From a checkpoint of a small encoder-decoder audio transcriber: encoder depths [9], normuon at rate 0.016.
Rows from block 3 of the text decoder of a small encoder-decoder audio transcriber, named by matrix and row number. Rows with one number belong to one neuron. Each number is 128 + 32 x the weight over its row's rms, rounded and kept within 0 to 255. All counts start at 0. Numbers have three digits each.
After each neuron's rows are labels from the 100 texts, of 14976, where the neuron reaches its largest size: "tokens" is the input token at the peak. Only what is clearly more common there than usual is listed. The data: single English nouns, adjectives and verbs, spoken by a formant synthesiser in many voices. In brackets: how many of the 100.
# gate: MLP gate (decoder.blocks.3.mlp.gate.weight, 336x128), inputs 64-127
# fc1: MLP up (decoder.blocks.3.mlp.fc1.weight, 336x128), inputs 64-127
# fc2: MLP down (decoder.blocks.3.mlp.fc2.weight, 128x336, transposed), outputs 64-127

gate.215:123090150129108141178171105100144179083081125146151141145124121142091127154131128135168120086095104120158117169132102100097052134114082160168077118166178168106167129120102122105156202181136139
fc1.215:101069149121106175181121091121184217122120062131130138136122116091079155144136135104147130115076084113112115156098107118109038146102137142155126157128169141076168138124127131137174160150193164
fc2.215:103128109108070187141094085138192099157112172150155128138120172108146169134102131093116184148078144096117124209119134178141079112097146106119094129142148093118136115094157131135097107100125109
tokens: "o" (100)

gate.199:147158154171082132068174131100142149127105144144096125143145151155138128081149155156082104120108073133114170125137062192134129104132153123113127143125198121152182112123071119127140133139134143
fc1.199:093120126128174075106150110095113168096168167098160170141115084094159115177113131160086119199185139126132101211159152048115131149137092082136087142143125133061164140162135121106109091107177137
fc2.199:152146149112140149168099111108147138109120112110052147109167135109122163158125109116167142173083069108123142129119174091127157095150096140167039132128136160180155116188091121152171133111018126
tokens: "o" (100)

gate.315:134171147187186080113109111123134162110145099143125109155152120136137057174179161088123134174133088129074069111123133064130072148236164147105107126124144133160173112097191117131069132121137078
fc1.315:138154129138184127153192140056135145102173183108127084117107112130163108148119139084160128177114096155140031128107198087124081143168083147162090113093115130107128156154149134196128076157077101
fc2.315:185088094110106129115117113057097121126136072147188168159090102170137130107136141150127124110080129085146131160180114193161175111085145113122098190069138134093127107123108114109149144160126183
tokens: "i" (99)

gate.124:152092142146100133091093072122088120105126096170108136157114080141120147171131083176124125135093115031183114177171126101137159179110103126145127126128128110135149144075081106135119136193091156
fc1.124:132088110108071114118105102086093123071149135120131041145104110151134108190156096173054136136118144143172144155198108117162156146146167106117120144145168114136141156114153148177193126155100186
fc2.124:184139163098140075109155154101134126138154143112128149119107083101129077183120182127186128139141135091101149074153119131088085178129173126111107131124119128078145127137193144193137087109088174
tokens: "h" (100)

gate.59:187193166129111165101131150130086142085141118087111135164036187088150112142130123120100082172116125151159113090115124173164165127124153118097132149119143153093155151116097142143095192152073162
fc1.59:169153223170101175110111124120091141119183115053116104174106159090116118128144136117082094154137142127158104058091133192145164121131153105093113144140118158081151104146092147171133181131067147
fc2.59:110093122165119089144061128127138139168163086172110101103182099093132149136115142142140180157074121103119109162115183188103187114157137122105125143120108112097121109088142070127112156045195126
tokens: "h" (100)

gate.100:200150143189191095153124138079086137086160120083131122096090126105129139122123061166107121095070117088167115125128118183168149145140170119095127126191177129129216105164095120080122100137079162
fc1.100:121104151119072105087137110221138080143156124117120157116146122163169119188150154124099117100112154162122150145156108120169099100115118089097120147132108124079055151129178127197168136148195098
fc2.100:154091113212163127114113154164130134174183131083093138164156107127131142078102135092092157161164065136069118145131157143114146144154138185077092115112086146113115101140137161179121152112173083
tokens: "h" (100)

gate.49:143098119126166103196128093158185101144120085104143102164184122133136128110108100137098113127060141044129154158117110164147120089115152149159114105104106189203198096092138129144119104138127159
fc1.49:078128111103147087157107166163204140205099119129135135142159132116151168147123134158113139115133108121180168131104109086126087180140119139149046153117060100139173107096063037129133096115084112
fc2.49:149154127134067144110138094091131092092154183079097112097121143081130151126120098095136096155146137146161122117168132159119163109152104154112217129133168126129112117139085161183118147107185126
tokens: "h" (100)

gate.184:145177096112161113142111123109125125136149134108166119132035142137150115138086114146073117152098136138095153122121127182139217073185132112194183128104048149156125106152072104108160126087092115
fc1.184:109120147146120151123131084117155075118123090161153097108190110090159157086093111125114104103123118145158187144131098107134053109106144107155098158159132078200134082105166115104120123154115131
fc2.184:130119127153190104176153071133147103082146118075063116122126089124111143107134127170109109102170158210153148117160104075117133150142079173162122065143110162116204099155137104161150114118084158
tokens: "h" (100)

gate.314:058138166123128115087146127134079124112129176115055124086142134161084124166127193146160132105104145103083182167119218082105106136116105093122140095198133129068124081147155107165129141178122152
fc1.314:157106124131078133140049066110177084139153059154106149185106129070084111099177130183120139143078081140165134156127068149143179142112215137156117125100116182187163104154098160117133088129091133
fc2.314:078109160124145118108148128099131142121126149149124111092143118180150135152130169076137074189110169126143129174116125101145118112131148138104162091193131121119065072165171093162132126184193095
tokens: "i" (100)

gate.175:108133137133192027148170100135104105104071138142154071124148160100148190162093077064164133125100112139131165079164111091159134145094063149158166115174115144120186084122126107099151140102115105
fc1.175:142157129100110167121083091153089129132173128125114175137063123118125065073210176140117133127178176116157069172092136164119116157205163168125132169084146111135089130131125136099091092150150135
fc2.175:131153161122189061140151164103090185098052134168085110103189161144137159156153116136154111121093146117150146078161159126177159148107113126073104140166080125167166109163099110184143141131119085
tokens: "i" (100)

gate.311:107065133099125155124078098141082195154138056173138194110095117161144131145147151144087082049140117095115122107142151150053153104175156077124115153104172143072148151124175160082151173120101127
fc1.311:125109195129104154123107107090118125108135124182099169064136121179171111136116173120162165094083120106150125133127137133083075090103117113136119107177177150130130159111133145124163158141098127
fc2.311:058145154104089125114181092095143107088093102111152087163171170136083138155081121106167137124101173147079075111149091151180114138126112142111161112119127139155129101129092143147112122109098069
tokens: "o" (100)

gate.198:065112135099143095175166126105086150111161124135147166113146136122107179196143096154087140141072135076098152101171086119127117150124105154109133144233118088136117147101182157081164083208062162
fc1.198:130145116136187106147114108152112167148081106065197152118142097120204187168150174143133102165069110140147142052127088122118121080082119163147137166100123137033120199115111137099119142119081118
fc2.198:095128147157111128148073154082082112161141129187146126100073147083135135113143092147147153088150126106148145083125139118068157180159129119172133131179147115121182120153103120146153121189105177
tokens: "i" (100)